From a checkpoint of a small model that answers yes/no questions on an image's attributes: encoder arch coatnet.
Rows from block 6 of the image encoder of a small model that answers yes/no questions on an image's attributes, named by matrix and row number. Rows with one number belong to one neuron. Each number is 128 + 32 x the weight over its row's rms, rounded and kept within 0 to 255. All counts start at 0.
After each neuron's rows are labels from the 100 images, of 14848, where the neuron reaches its highest value: "top examples" is what is common among them. Only what is clearly more common there than usual is listed. The data: views of escape-time and Newton fractals. In brackets: how many of the 100.
# fc1: MLP up (encoder.blocks.6.mlp.fc1.weight, 768x192), inputs 64-127
# fc2: MLP down (encoder.blocks.6.mlp.fc2.weight, 192x768, transposed), outputs 64-127

fc1.555 [181 102 170 170 132  89 123 100 166  89 176 191 156  63  86 181 143 116 200 131 140  57  94 117 168 155 116 130 111 168 161 102 121 149 194 125 110 173 147 128 148 137 152 124 166 158 115 109 169 140 129 114 118 139 132 157 150 139 120 134 104 141  74 156]
fc2.555 [127 133 142 113 129 138 139  92 108 108 132  79  82  71 111 149 136 135 174 190 146  58 122 123 121 147  95  97 152 151 174 125  61  74 103 170  76 118  85 126  87 135 154 190 137 154  93 144 106 198 201 102 220  97 156 140 134 117 156 136 175 119 212 119]
top examples: burning ship (84)

fc1.538 [155 170 115 119 140 131 107 133 163 131 126 119 189 140 120 184 158 134 148  13  99 150 115 158 135 141 180 122  59 156 110 127 156  90 129 178 136 112 147  97 113 173  79 125 158 140  93 108 132 111  95 153  92 106 129 116 115 120  99 137 149 106 111 105]
fc2.538 [ 94  89 131 191 178 109 124 114 129 134 130 188 151 174 120 144 107 116 105 129 112  93 109  89 106 116  46 128 119 167 135 106 151 149 140 142  85  90 127  71 121 143 146 128 111 157  80 154 100  87 174  85 137 149 100  96 172 109 129 144 155 158 153 100]
top examples: close-up (52); Newton basins of five roots (41); kind: Newton basins of three roots (37)

fc1.99 [106 126  96 120 109 127 115 109 119 134 142 115 141 120 103 134  91 133 158 114  95 142 154 105 141 102 160 156 133 110 115  99  78 147 104 151 207 139 144 105 161 141 145 140 149 185 133  96 129 143 117  89 179 141 166 120 199 108  97 144 166  79 125 164]
fc2.99 [115 159 179 108 169 147 104 182 111 143 134 119 130  59 145 148  86 122 162 189 116 131 146 156 120 129  99 170 134 131 213 142 128 138 127 112  80 175  83 117 103 189  91  55  78 112 122 103 173 209 150 111 132 111 129 103  91 199 174 147 140 174 104 112]
top examples: Mandelbrot set (34); exponential Julia set (26)

fc1.521 [ 73 104 137 175  88 113 115 129 123 152 128 164 169 118 113 188 167 128 159 139 174 234  52 133 150 158  96 138 102 160 109 111 149 127 138 101 170 163 138  96 150 171 117 133 223 155 137 117 169 142 125 124 160 110 155 124 153 144 177 157 192  88 123 166]
fc2.521 [138 119 156 122 182 152 109 148 109 157 110 139 176 131 105  82 118 138 108 109 106  91 121 117  47 173 120 112  67 139 131 160 100 134 150 131 113 101 166 111 160  58 176 162 122 108 116 126 162  82 121 135  74 116 137 190 149 159 165 129 187  85 123 170]
top examples: sine Julia set (94); grey (41)

fc1.270 [139 138 136 153 110 125 138 143 101 103 118 163 161 134 201 159 108 131  99 216 142  84 120 126 165 113 165 169 155 144 139 159 179  99 195 142 138 122 107  45 148  90 152 114 111 120  82 160 166 102 127 112 158 146 136 100 117 122 162 109 159 148 123 145]
fc2.270 [117 122 109 219 115  99 124 137 137 119 171 107 139 116  75 115 180 124 165 118 107  71  95  94 134 184  76 134  91 139 118 112 154 128 132 132 150 155 132 154  78 101 116  91 181 109 134  91  69 113  96 184 181 147  75 154 110 159 120  70 104 117 169 105]
top examples: burning ship (51); vivid (51)

fc1.54 [154 135  99 199 171 152 114 130  75 133 159 144 189 139 186 120 134 108 104 151  80 138 116  68 134 104 159 155 106 172 121 165  84 152  73 119 106 104 136 104 131 135 143 137 154 100 165 131 135 115  89 103 177 117 164  90 156 128 170 126 143 134 131 135]
fc2.54 [ 84 176 185 136 111 104 147 105 187 174 100 133 149 118 183 153 166 146 115  99 111 130 138 123  79 150 175 139 144 132 164 144 141 131 192 158 150 130 141 148  56 205 120 143 126 107 101  54 123 143 149 148 174 136  92 165 113 115 144 137 168 155 127 105]
top examples: cubic Julia set (44); quartic Julia set (33)

fc1.438 [111 180 115 154 103 106 113 123 119  95  96 113 156 129 112 141 107 194 190 180 172 148 143 116 157  58 107 131 197 127 124 153 143  95 158 109  87  89 141 152 208 153 110  90 167 152 139 121 190 157 148 172 146 111 150 131 160  87 166 121  84 136 124 130]
fc2.438 [ 97 126  36 117 149 166  96  83 161 209 129  60 123 164 113 120 158 173 166  73 114 106 130 150 134 108 160 124 104 178  99 127 179 103 131 154 123 105 126 185  57 166  94 141 161 143 151 129 103  74 174 116 153 113  86  92 142 172 115 181 149 145  72 138]
top examples: dark (99); Newton basins of three roots (58)

fc1.584 [170 178 119 189 163  93 108 191 131 141 133 159 136  38 113 140  77  51 177  87 130 135  70 173  96 127 198 111 120 156 126 117  91 110 128 170 109 156 139 109 130 172 159 152 141 165 115  80 137 132 175 122 170 109 131  98 127 157 106 156 129  91  81 146]
fc2.584 [116 107 179 194 147 161  91 128 171 147 189 136 146 144 172 131 154 172 129 119 167 132 120  86 120 154 132 148 133 137 100 140 115 165 113 152 167 103 167  71  98 134 102 123 160 171 122 142 123 122  71 181 117 185 140  90 175  77 103 102 151 104  99 134]
top examples: Newton basins of five roots (98)

fc1.497 [119 132 106 106 176 121  66 102 151 140 147 104 130 106 108 134 123 174 124 162 132 109  78 157 118 125 169  98  98 107 143  77 134 140 139 101 118 140 176 171 158 106 134  56 104 112 126 165 109 132 131 155 141 154 200  95 132 202  99 137 116 120 166  75]
fc2.497 [140 149 136 217 126 103 181 117 145 119 140  87 107 121 122 111  75  77 107 161 162 213  36 130 176  58 113  93 166 184 146 121 170 116 118 117 112 115 140 128  92 109 108  86 167 154  99 169  92 114 135 134 108 105 134 115 119 119 126 161  90 157 157 189]
top examples: exponential Julia set (31); Julia set (27)

fc1.288 [178 164 103 171 181 153 161 158 172 122 168 186 101 113  73 155 118 117 133 141 166  84  66 125 113 117 151 109 145 174 122 114 129 128  55 152  86 210 152  92 117 103 125 167 127 165  91 115 179 180 121 123 103 135 167 101 162 111 109 166  70 137 121 116]
fc2.288 [107 119 126 112 133 146  82 100 123 138 157 119 148 155 100 190 145 141 130 122 125 138 103 145 106 137 111 128 114  57 110 137 109 170 109 147 142  49 143  78 180 127 121 131 110 138 136  99  94 104  91 110 129 141  73  72 178  47 166 118 161 146 108 111]
top examples: exponential Julia set (34)

fc1.90 [144 105 104 169 129  93  84 122 189 132 137 185 129 121 127 161 112 142 149 152 138 177 130  99 100 137 178 142  89 123 118 122 128  99  81 125 126 144 138 110 102 118  98  69 120 133 165 163 166 190 181  90 168  96 175  77 115 132  88 175 120 128 116 131]
fc2.90 [173 106 125  80 150 117 187 107 118  81 144 112 166 162 120 151  82 151  85 116 151 178  89 106 175 152 110 113 118  93 107 200  77 125 145  87 121 133 177 140  76 145 143 152 135 152 215 197  78 121 129 160  54 185  53 156 200 104 131  86 107 112 127 106]
top examples: sine Julia set (72); vivid (34)

fc1.405 [115 124 114 220 109 141 144 175  84 153 131 114 140 111 150 149 129 139 131 120 142 133 125 103 139 166 136 134 126 114 158 152 133 186 111 141 143 162  57 145 124  96  92 151 150 115  79 127  90 150 188 184 166 129 173 134 111 191 133 101 113  78 105 122]
fc2.405 [ 79 121  66 101 155  97 116 135  95 183  95 148 161 123 107  78  82 105 152 113 105 136 169 169 124  59 104 145 128 153 107  92 124 118  44 139 129 119 204 107 166  80 226 109  91 163 144  91  99 161 129 136 110 134 133 144  94 214 102 167 183  96 167 104]
top examples: Newton basins of five roots (85); earthy (40)

fc1.632 [135 101 109 150  79 105 101 100 136  79 140  93 160 121 124 150 108 113 139 134 110 106 115 138 157  60 167 104 163 127 160 100 128  67 178 133 160  82  98 103 126 167 173  88 166 154 208 100 149 149 137 139 154  78 128 166 151 104 173 142  79 167 126 126]
fc2.632 [148 137 165 133  88 165 128 180 139  99 115 122 169 161 127 150 140 162  79 189 155 143 169  97 146 122  88 155 119 129 179 147 123 110 131 124  55 185  62 155  79 131 107 116  93 127 122 124 103 132 111 123 131 228 170 133 112 151  77 150 122 128  59 148]
top examples: dark (80); Newton basins of five roots (66)

fc1.406 [148 109 124 147  91  45 100 164 132 168 127 102 128  67  82 136 121 154  94 149 146 124  82 127 172 104 181  89 110 157 102 123 107 106 116 113 154  82 116  43 156 124 114 109 159 135 185 142 194  70 147 161  79 123 119 105 144 175 135 100  57 132 134 115]
fc2.406 [143 162 129  98 148 108 130 162 113 118 138 164 172 160 181  87 138 170 119 123 118  96  65 159 129 131 143 158 104 121 142 129  63 101 122 173  60 134 105 117 110 144 162 178  99 128 122 105 127 165 138 120 195  97 101 114 102  45  95 152 137 125  54 102]
top examples: dark (80); Newton basins of three roots (34)

fc1.394 [132 138 138 179 120 153 150 141 108 112 138 168 123  95 146 171  98 123 125 168 125 113 157  92 149 128 186 108 126 130 101  72 117 104 111 184 147 167 108 124 168 175 170 107 171 124 120  93 184 154  84 134 115 140 111 120 143 120 100 124 181 128  35 118]
fc2.394 [126 149 190 155 140 112 151 103 164 163 130 146 236  84 171 167 159 144 195 165 128 148 111  73 135 149 138 178 148  80 168  85 153 104 110 139 135 121  75 129  78 134 118 111 123 108  82 114  86 116 147 137 159 135  82  90 167 124 105 152 127 134 171  70]
top examples: burning ship (52); pastel (42)

fc1.244 [126 125 147 148 118  92 139 154 142 141 188 135 178  83 132 132 151 143  65 187 152 132 113 132 147 154 178 141 124 127 127 155 173 211 130 120 120 153 125 139  77 109 177 160 120 176 134 139 155 135 138 107 130 112 142 115 174 169 119  93 148 127  93  99]
fc2.244 [139  78 101  82 119 134  96  88 152 161  96 184  72 135 135 102 140 110 129 126 104  85 108 109  98 132 105 183 195  75  84  99 140  97  83 146 173  87 136  94 166 110 102 107  98 111 149 153 107  84 138 120  72 147  78 162 134 122 167 150  95 153 196 115]
top examples: Newton basins of five roots (64)

fc1.279 [150 137 136 135 157 168 136  75 111 185 123 122 148 125 141 121 166 187 114  73 190 133 124 126 143 142  70 131  64  82 102  71 126 109 123 102  70 167 121  95 130  80 119 129 135 156  93 168 120 131 113 131 163 134  99  62  60 196 149 162 120 206 149 173]
fc2.279 [156 212 132 108 128 159  89 145 134 171 107 131 152 109 146 128 101 103 164 189 152  94 145 125 123 129 121 141 137 162 138 111 121 142 133 172 130  91 120 133 118 148 151 121 154 155 124 153 155 229 113 171 125 169 164 104 132 126  71  87  89 169 124 134]
top examples: Mandelbrot set (90); close-up (84)

fc1.498 [159 142 152 128 127  99 114 107 145 158  83 147 116 106 114 166 160 153 146  82 140  92  86 196 129 133 165 195 108 142 172 153 104 109  86 140 151  95  89 108 168 156  96 100 102 155  73 107 130 137 122  93 127 100 174 141  89 105 128 122  99  92  86  90]
fc2.498 [131 107 107 164 167 136 120 156 133 133 158 123 157 117 131  84  93 137 119  70 125  96  75 161 170 135 120 105 144  99 146 156 131 122 125 138  97 168 166  76 112  90 136 138  99 123 122 125  98  98 131  95  78  80 122 103 101 112  65 108 143 141 129 150]
top examples: Newton basins of five roots (57)

fc1.372 [136  95 101 129 125  89 208  98 134 151 163 132 147 124 142 136 123 113 133 139 171 129 124 114 114 100 148 195 147 122 130 181 126  94 131 153 125  73 114 135 109 118 134 166 108 102 106 179  96 193 135 122 180 118 161 135 110 157 113 177 141  73 102  79]
fc2.372 [159 138 106 137 137 147 124  90 114 172  77  94 189 167  68  92 128 131 223 110  58 156 125 165 151 111 115  99 145 194 121 183 193 129 162 147 119 111  96 159 139  76 142 100 126 168 104  89 130 119 172 156 124 131 146 121 103 137 134 122 156 127 113 121]
top examples: earthy (55); Julia set (25)

fc1.236 [156 150 149 122 132 129  79 153 138 156 128 139 171 121 151 192 123 171 161  53  94 168  78 117  83 150 147 175 138 131 181 130  93 109 127 163  87 151 187 132 136 184 176 158 145 102  86 140 159 149 158 142 155 159 150 162 180 111 161  76 113 130 119 123]
fc2.236 [ 73 141  71 104 147  71 151 163  74  81  79 103  54 138  80  85 101  88 149 207 180  82 129  97 137  59 146 105 116 204  82 138 151 128 101 114 109 136 100  84 145 107  94 156  97 130 101 131  80  87 148 153 140 158 105 156 136 166 167 168 111 168 170  98]
top examples: quartic Julia set (53); cubic Julia set (33)

fc1.720 [112 123 158 134 119 115 136 114 156 153 150  98 144 163 110 117 106 148 187 100  77 144 156 143 131 169 152 143 137 131 114  80  82 165  99 174 181 150 158  96 176 125 163  93 179 170 116 140 103 125 125 142 179 106 181 113 190  91 116 133 144 107 119 158]
fc2.720 [140 176 178  95 142 154  96 159  94 164 124 142 162  52 142 152 106 107 158 175 117 155 145 151 126  82 117 170 118  90 192 147 101 138 143 108 114 180 123  98  99 135 102  95  99  98 142  79 199 184  98 113 146 149 150  75 115 196 170 165 120 168 112 134]
top examples: Mandelbrot set (30)

fc1.551 [ 60 113 197  80 143 121 120 116 105 156 114 145 168  99 111 138 109 125 161 141 164 166 182 121  89  94 159 152 143 131 133  88  96 154 115 120 127 135 118 121 178 102 122 148 107 171 126  67  73 163 143  95 199 158 126  66 168 165 141 113 151 141 149  94]
fc2.551 [148 112  98 147 135 131 114 184  98  94 124  97 125 133 134 174 151 207 110 136 103 134 131  91 120 125 117 119 144 108 188  52  88 110 168 138 181  84 148 124 121 141 178 202 119 122 135 156 146 111 122 198  82 139 116 161 154  91 147 107 139 139  87 133]
top examples: dark (61); sine Julia set (42)

fc1.762 [175 176 167 150 118  86 136 127 143 127 116 126 118 182 109 164  79 120 119 146 139 151 157 136 194 165 144 179  67 151 140 160 102 136 130 127 149 146  71 138 138  98 125 103 135  92  88 112 176 124 115 161 160 117 181 126 165  65 151 143 103 101 109 146]
fc2.762 [ 71 107 138 120 133 118 124 150 111 108 193 155 132 103  30  98 205 137 138 165 149 103 105  73 113  78  75 180 164 140 111  86 123 117 127 144 100 166 162 139 181 137 100 124 131 137 200  83 119 109 149 109 130 120 128 145 125 139 124 114 161 117 218 102]
top examples: vivid (59); quartic Julia set (50)

fc1.695 [184 146 138 185 130 144 127 159 133 175 126 135 190 119 131 125 168 188 113  98  59 100 134 129 161  82 133 159  79  90 170 129 161 103 128 108 122 136 169 108 113 131 133 161 160 120  75 115 158 160 122 128 174 119 112 176 106  82 109  81  70  95 111 143]
fc2.695 [ 73  89 148 167 117  78 118 135 129  93  98 185 103  99 113 143 100  79 118 129 153 154 191 144  96 113  81 128 142 114 143 106 140 121  68 128 130 111 128 115  90 117 139 120 107 146 139 138 159 153  95 114  95 161  99 148  79 163 100 147 180 133 170 105]
top examples: vivid (42); quartic Julia set (35)

fc1.428 [ 81 157 143 112 132 112 154 181  89 143 121 145 195 115 109 189  87  68 169 126 127 142 109 144 120 105 178 102 108 192 120 130 122 185 107 105 100 142 152  82 121  32 147  97 123 193 141  49  70 152 114 126 166 114 148 113 133 138 112 112 165 151 139  77]
fc2.428 [101 144 177 178  95 172 161 142 150 129 127 139 175 135 166 125  88 104 118 155 156 146 116 120 166 174  86  59 173  45 138 101 103  94 100 121 174  78 133 150  81 168 119 105  85 134 193 171 202 158  95 133 126 131 132 146 146  76 175 164 144  72 122 144]
top examples: Newton basins of five roots (66)

fc1.660 [149 171  25 148  76 141 142 143 170 103 105 138 163 166 128 177 127 190 153  97 146 137 134  99  97  96  77  95 153 112 111 151 157 108 104 146 162 128 151  60 133 150 104  90 144 102 105 105 176 128 125 165 106 129  96 127 171 102 162 117 117 163  94  76]
fc2.660 [ 65 148 119 187  89 138 137 181  97 157 157 103 161 150  67  88 165  98 133 176 121  99 174 154 126  83 132 134 155 153 147  91 154 136 144  38 122  96 133 164  47 179 146 113 136  91 122 116 102 186 158 133 158 142 145 102 122 177 106 176  85 162 119 134]
top examples: dark (87); sine Julia set (46)

fc1.381 [109 157 110  95 127 144 112 182 122 105 168  93 149  71  88 139 143 135 112 124 107  87 100 116 128 150 135 180 147 168 187 145 158 119 152 143  49 191 169 120 119 126 149 149 134 199 108  86 166 103 170  96 143 104 138  76 144 187 215 118 144 141 143 176]
fc2.381 [133 132 152 133 158  81 130 139  69  79 156  83  69 122 104  98 123 176 163  76 137 175 110 177 139 128 131 124 105 125  97 143 167 105 158  23 120  84 103 116 178 104 114 226 111 120 171 140 112 117  80 187 147 107  97 121 111 129 130 120 128 138 181  61]
top examples: cubic Julia set (64); Julia set (27)

fc1.432 [154 135 169 182 104 105 156 129 168 124 132  85  92 101 122 235 145 158 133 128 167 130 156 121  85 138 201 113 169  67 103 157 157  77 152  76  92  86 119 104 133 143 122 143 114 100 130 175 111 153 114 132 110 146 172  97 121  98 191 123 104  99 135  90]
fc2.432 [102 125 101 117 114 157 158 125 152 121  78 101 153 129 147  97 146  63  85  80  74 146  76 113 118 156 124  94 119 140 123  92 177 138  92 148 102 167 147 145 119 112  83 102 140 174 126 133 137 143  78 108 129 134  96 196 187 223 106 165 101 169 106 166]
top examples: earthy (39); Mandelbrot set (37)

fc1.146 [155 142  91 118 152 150 133 132 128 103 104 117 111 141 135 187 153 117 131  78 170 131  98 206  72 149 131 169  88 116 119 175 130 138  86 139 139 165 111 107 167 147 104  91 138 122  90 170 148  95 117 142 117 112 130 147 131 157  68 120 133 127 105 106]
fc2.146 [144 130 158 133 137 173 138 128 119 185 110 121 119 123 119 135 153  87  87 138 142 106  97 118 106 145 112 107 104 163 172 148 110 136  99 100  98 124 146 121  93  79 112 136  85  68 159  78 123 181 114 118  78 115  34 141 108 119 184 101 119 154 190 153]
top examples: cubic Julia set (32); Julia set (31)

fc1.572 [ 89 129 166 168 140 176 129 208 116 130 137  94 139 166  87 118 150 113  99  68 171 142 116 127 155 136 137 109  85 182  56 129 138 113  64 122 118 156 107 107 125  98 112 100 169  96 112 132 255 116 105 115  97 132 129 158 114 119 140 116 180 149 157 128]
fc2.572 [139  77  73 139 110 119 139 108 116 131  74 144 127 136 146 208 164 113 165 121 142 133 109 112 157 112 158 133 143 145 170 161 136 102 130 131  85 143 117 134 130 157 107 127  88  83 128 121 115 118  94 158 127 128 121 150 187  85 149  98 145 147 140 121]
top examples: cubic Julia set (51); Julia set (41)

fc1.594 [174  97  52  89 168 113 165 104 148 111  96 108 130  85 117 208 149 165 130 117 152 184 109 150 109 128  80 123 142 133 182 125 166 121 122  95  88 145 143 108 144 147 142 115 117 164 161 148 199 120 136 116 182 139 137 116 130 155 114  63  99 116 149 157]
fc2.594 [117 134  73 153 142  48 191 149 166 109 157 105 154 160 143 121  86 144  98 162 114 139 139 149 131  85  76 134 118 164  45 181  21  64 118  91 109 122 126 136  71 146 147 138 154 163 115 123  86 136 140 171 147 146 101 146 103 160 144 134  86 183 139  72]
top examples: quartic Julia set (63)

fc1.149 [143 134  60 103 123 136 107 125 132 136  93  98 210 101 141 191 126 100 103 172 157 124  85 123 125 138 183 114 130 114  85  82 102 130 169 132 100 162 100 148 126 144  76 174 122 137 106 100 149 157  87 124 159 122 118  88 139 127 130 177 109 111 135 160]
fc2.149 [163  98 146 103  94  95 154  70 147 114 102 130 117 149  59 149 135 156 198  81 165 178  83  93 120 165 128 160 144 153 151 137 163 160 137 130 134  93 125 139 104 115 137  94  91 111 134 202  99 111 157  60 115  91  78 134 144 105  99 166 152 109 128 103]
top examples: earthy (61); cubic Julia set (49)

fc1.758 [135 131 141 144 145 138  99 122 165 116  63 116 141 114 153 194 151  96 135 108 161 155 145  96 129 113 102 118 123  80  87 176 159 119 128 140  69 124 128 129  53 194 142  63 121 149 159 159  74 136 153 117 192  92  39 113  75  97 121 168 135 165 115 138]
fc2.758 [165 152 164 105 152  51 148 161 140 227 193 151 100 189 128  56 108 194 114 136 149 112 138 118 121 134 105 145 135 103 158  61 149 188 129 103 162 104 130 122 139 101 182 131 170 132  95 104 190 111 149 101 102  92  79 128 168 123  91 135 149  83  90 102]
top examples: cubic Julia set (48); quartic Julia set (38)

fc1.518 [152 158 149 150 140  80 124 142 101 142  74 114 204 146 105 177 192 136 173 152 107 126 182 114 105 104 137 120 164 131  94 102 112  93 129 190  97 158 160  79 149 160 167 100 150 156 143 145 148 138  89 169  89  79  66 159 149 129 109  94 137  84  94  74]
fc2.518 [ 76  86  89 141  91 147 114 119 127 156 161 150 177 165 142  94  98  70 131  94 130  92 154 131 155 125 126 156  95  92 190  25 133 191 119  72 148 144 148 169 111 121  96 116 122 134 103  94 125 174 113 142 143 138 107  82 103 137 152 178 104 151 107 136]
top examples: quartic Julia set (49); Newton basins of three roots (43)

fc1.399 [162 118 122 119 114 131 165  41 151 155 137 117 154 154  64 120  88 133 106 105 115 180 136 113 169 149 142 205 113 121  99 148  99  79 111  85 121 154 101 138 117 149 116  87  67 124 171 200 155 163  88 132 178  68  69 105 128 147 134 104 169 139 137 179]
fc2.399 [138 126 164  66  82  97 130 142 159 163 129 161  96 129  95 136 160 151 136 106 141 115 158  56 133  93 146 139 154  98 173 150 123 101 139  95 120 123 142 121 138 124  94  88 127 131 136 132 123  97 121 117 120 126 122 107  85  99 148 176 147 110 171 154]
top examples: quartic Julia set (51); vivid (37)

fc1.600 [112 118  91 169 187 187 133  99 115  81 114 110  89 162  84  94 164  96 167 111 171 109  84 103 170 127 138 124 161 148 193  47 136 164 107 151 108 120 110 147 147  88  97 156 117 167 146 114 154 211 135 127 116 100 149 155  75 143 132  87  91 110 119 127]
fc2.600 [ 96 145 160  78  96  74 142 105 126 153 140 147 113 126 152 155 139  81  42 102 164 155 127 130 116 195 121  68 117 161 114 177 134 129 129  96 112 141 129  90 128 205 151 133  87  91 151 110 145 104 136 155 117 118 108 185 106 125 116 118 135 139 119 115]
top examples: dark (86); Newton basins of three roots (30)

fc1.74 [147 181  96 103 179 152 123 188 138 139 132 120 172 103 124 193 126 150 119 149 102 154 161 123 114 118  99  83 142 150  71  52 136 137 180  72 128 100 109 130 131 170 106 168 125 162 147  74 142 103 128  91 175 175 170  71 156 193 151 115  97 113 133 124]
fc2.74 [110 168 139 129 134 119 168  74 170 171 146 114 199 146 142  98 116 138  95  81 119 157 134 121 133 133 144 171 142 151 126 146 142 214  80 158 102 178 154 122  62 119 175 130 157 104  78 111 203 150 125 132 136 176  63  98  44 147 139 133 193 133 127 142]
top examples: Mandelbrot set (46)

fc1.694 [181 172 134 109 102 109 142 140 105 136 164  77 117 144 138 156 105 164 141 137 116  37 110  47 124  77 113 190 153 189 112 124 141 113 142 162 141 132 101 128 141 159 156 165 135 119 127 122 211 101 148 115 206 129  85 111 175 110 121 103 109 144 162 116]
fc2.694 [ 90 106 113  54 104 116 125  79  68 113 120 124  63 152  81 140 110 125 122 101 148 186 102 166 117 129 134 133 187 112 197 129 114 101 139 102 132 100 100 148 161 136 107 174  73 188 112 105 135  85 130 103 151 131 164 117 160 125 127  75 107 162 135 166]
top examples: exponential Julia set (40); cubic Julia set (29)

fc1.25 [126 139 140 152 129 111 151 139 102 116 139 174 189 132  81 144 113 186 132 139 109 111  96 116 109 103 139 110  95 101  99 184  90 145 165 137 109 155 101 114 178  95  85 135 166 145 116 145 132 146 145 124 166 139 106 123 113 108 173 159  85 138 167 174]
fc2.25 [104 148 104 160 202  49 120  88  79 141 111 114 117 112 140  61 135 116 161 157 140 132  91 129 159 106 145 127 115 148  41 191 160 158 127 153 155 115 113 110 128  66 174 131 103  56 108 132  95 136 120 152 132 127 153 104 124 102 104 191 111 170 126  93]
top examples: cubic Julia set (41); Julia set (39)

fc1.667 [136 120 173 134 188 155 122 115 136 156 157 152 154 117 152  62 105 106 111 206 119 155  81 134 179 129 131 123 165 100 106 167 110  42 133 131 150 185 107 123 127 116 122 123 179 155 140 128 124 133 158 140 192 144  61 140  99  99 152 146 147 106 127  52]
fc2.667 [166 109 100 172 111  64  92 199 150 129 127 166 205 164 109 158 134 197 127 129  74  93 101 152 142 125 143 134 125  98 226 150 138 114 139 169 147 159 111 123 115  93 148 101 109 138 172  99 120 128 152 106 140 141  82 140 181 132 128 114 101 116 131  88]
top examples: burning ship (56); tricorn (31)

fc1.424 [125 128 138 135 140  91 154 158 130 139 170  90 168 107 126 131  99  93 168 147  51 195 129 124  78 146 174 124 108 140  49 183 122 114 147 171 160  75 137  85 112 161 125 109 127 134 146  80  75 112 159 122 146  82 148 112 126 118 133 114 120  76  80 107]
fc2.424 [141 148 142 194 141 118 114 151 109 168 110 169 120 129 101 114 108 152 128 117 171 121  86 138 159 165  71 139 118 146 151  86 143 141 108 132 134 135 134 111 137  89  90 147 150 116 144 151 194 106 193 173 152 108 154 113  98 110 225  69 141 118 125 140]
top examples: sine Julia set (62); Newton basins of five roots (38)

fc1.649 [ 50 129 123 109 101 113 139 115 134 137 148  60 101  89 112  66 105  80 134  67 178 101 100 104  92  90 120 172 132 154 165 150  85 106 101 160 180 138 162 107 140 167  89 121 146 116  99  88  86  98 126 128 154 143 120 134 143 126  89 121  79 146  44 134]
fc2.649 [140 146 165 106 106 152 190 142  99 122 140 175  83 102 102 154 137 142 207 106  81 213 141 194 107 123 149 136 127  86 143 130  83  98 134  59 136 133  49 162 109 114 124 137 110 173 113  82 184 136 159 169 176 100 164  74 127 137 137 130 104 142 121 112]
top examples: dark (37); exponential Julia set (36)

fc1.619 [138 167 143 117 106  71 102  77  76 121 184 135 103 171 134 170  81 106 140  82  98 143  41 175 161 113 158 159  96 104 118 105 147 127 134 171 105  92 147 143 116 194 141  91  93 133 137 124 130 138 150  98 193 124 135 177 140  90 117  97 120 135  90 133]
fc2.619 [ 95 114 137 132 171 180 106 141 123 137 161 132 136 100  70 165 173 116 164 156 161 132 133 161 109 168 116  69 101  80 163 146 129 120 123 127 156 163  72 101 146 136 129 151  84 106 141  74 138 144 137 135 141 176 161 120 119 166 154 145 140 189 146 149]
top examples: Newton basins of three roots (42); dark (41)

fc1.732 [153 115  71 192 120 107 132  78 215 107 110 171 114 138 112 141 163 147 113 160 143 172 196 108 132 134 176 172 172 165 108 167 150 144 157  78 172 132 196  80 172 148  84 145 135 197 180 173 122 130 135 114 146 117  86 138 123 126 133 128 133 139 168 157]
fc2.732 [ 76 112 111 155 123 141 172 131  78 121 135 120 220  93  95 139 177 132 136  51 110  63 134 139 129 156 186  67 123 141 146 159 167  82 144 131 116 107 158  95  89 141 107 143 153 117  87 110 111 122 134  89 178 150 113 122 100  73 161 110 133 182  53 118]
top examples: earthy (42); Newton basins of five roots (39)

fc1.319 [116 171  92 143 164 133 143 121 131  97 150 140 147 133  70 121 108  91 161 106 155 115 134 117 137  87  76 161 143 158 133 184 130 108  84 135  56 134 156  99 135 117 128 173 164  78  73 111 124 141 146 168 121 132 112 125 159 205 171 143 120 149 146 156]
fc2.319 [163 114 105 148 126 157 147 139 117 119 139  94  64 179 175 114 117 181 141  94 116 147 137  78 143 125 160 133  75 112 120  83 146  87 176  61 169  51  81 151 171 117  77 141  49 107 110 111 107  98 129 119 100 128  94 146 170  87 103 173  72 170 119 125]
top examples: Newton basins of three roots (88)

fc1.724 [135 140 150 122 136 157 126 130 109 137 109 126 146  58 136 147 196 147 178 112 190 171 125 150 152 187  82 103 105  89 102 115 104 141 122 128 123 128  75 174 137  77  87 117  89 110  96 200 129 128 139 129 129  30 103 125 110 139 161 167  96 178  90 124]
fc2.724 [ 97 125 200 186 119  82 135 105 157 175  97 147 124 175 159 114 106  81  70 161  99 139 106  74 190  91 135 155 129 116  98 151 131 118 143 122 145 146  84 119 142  98 111 134 162 111 100 165 178 214  80 144 125 142 121 114  57  90  91 138  99 113 138  95]
top examples: Mandelbrot set (60); close-up (53)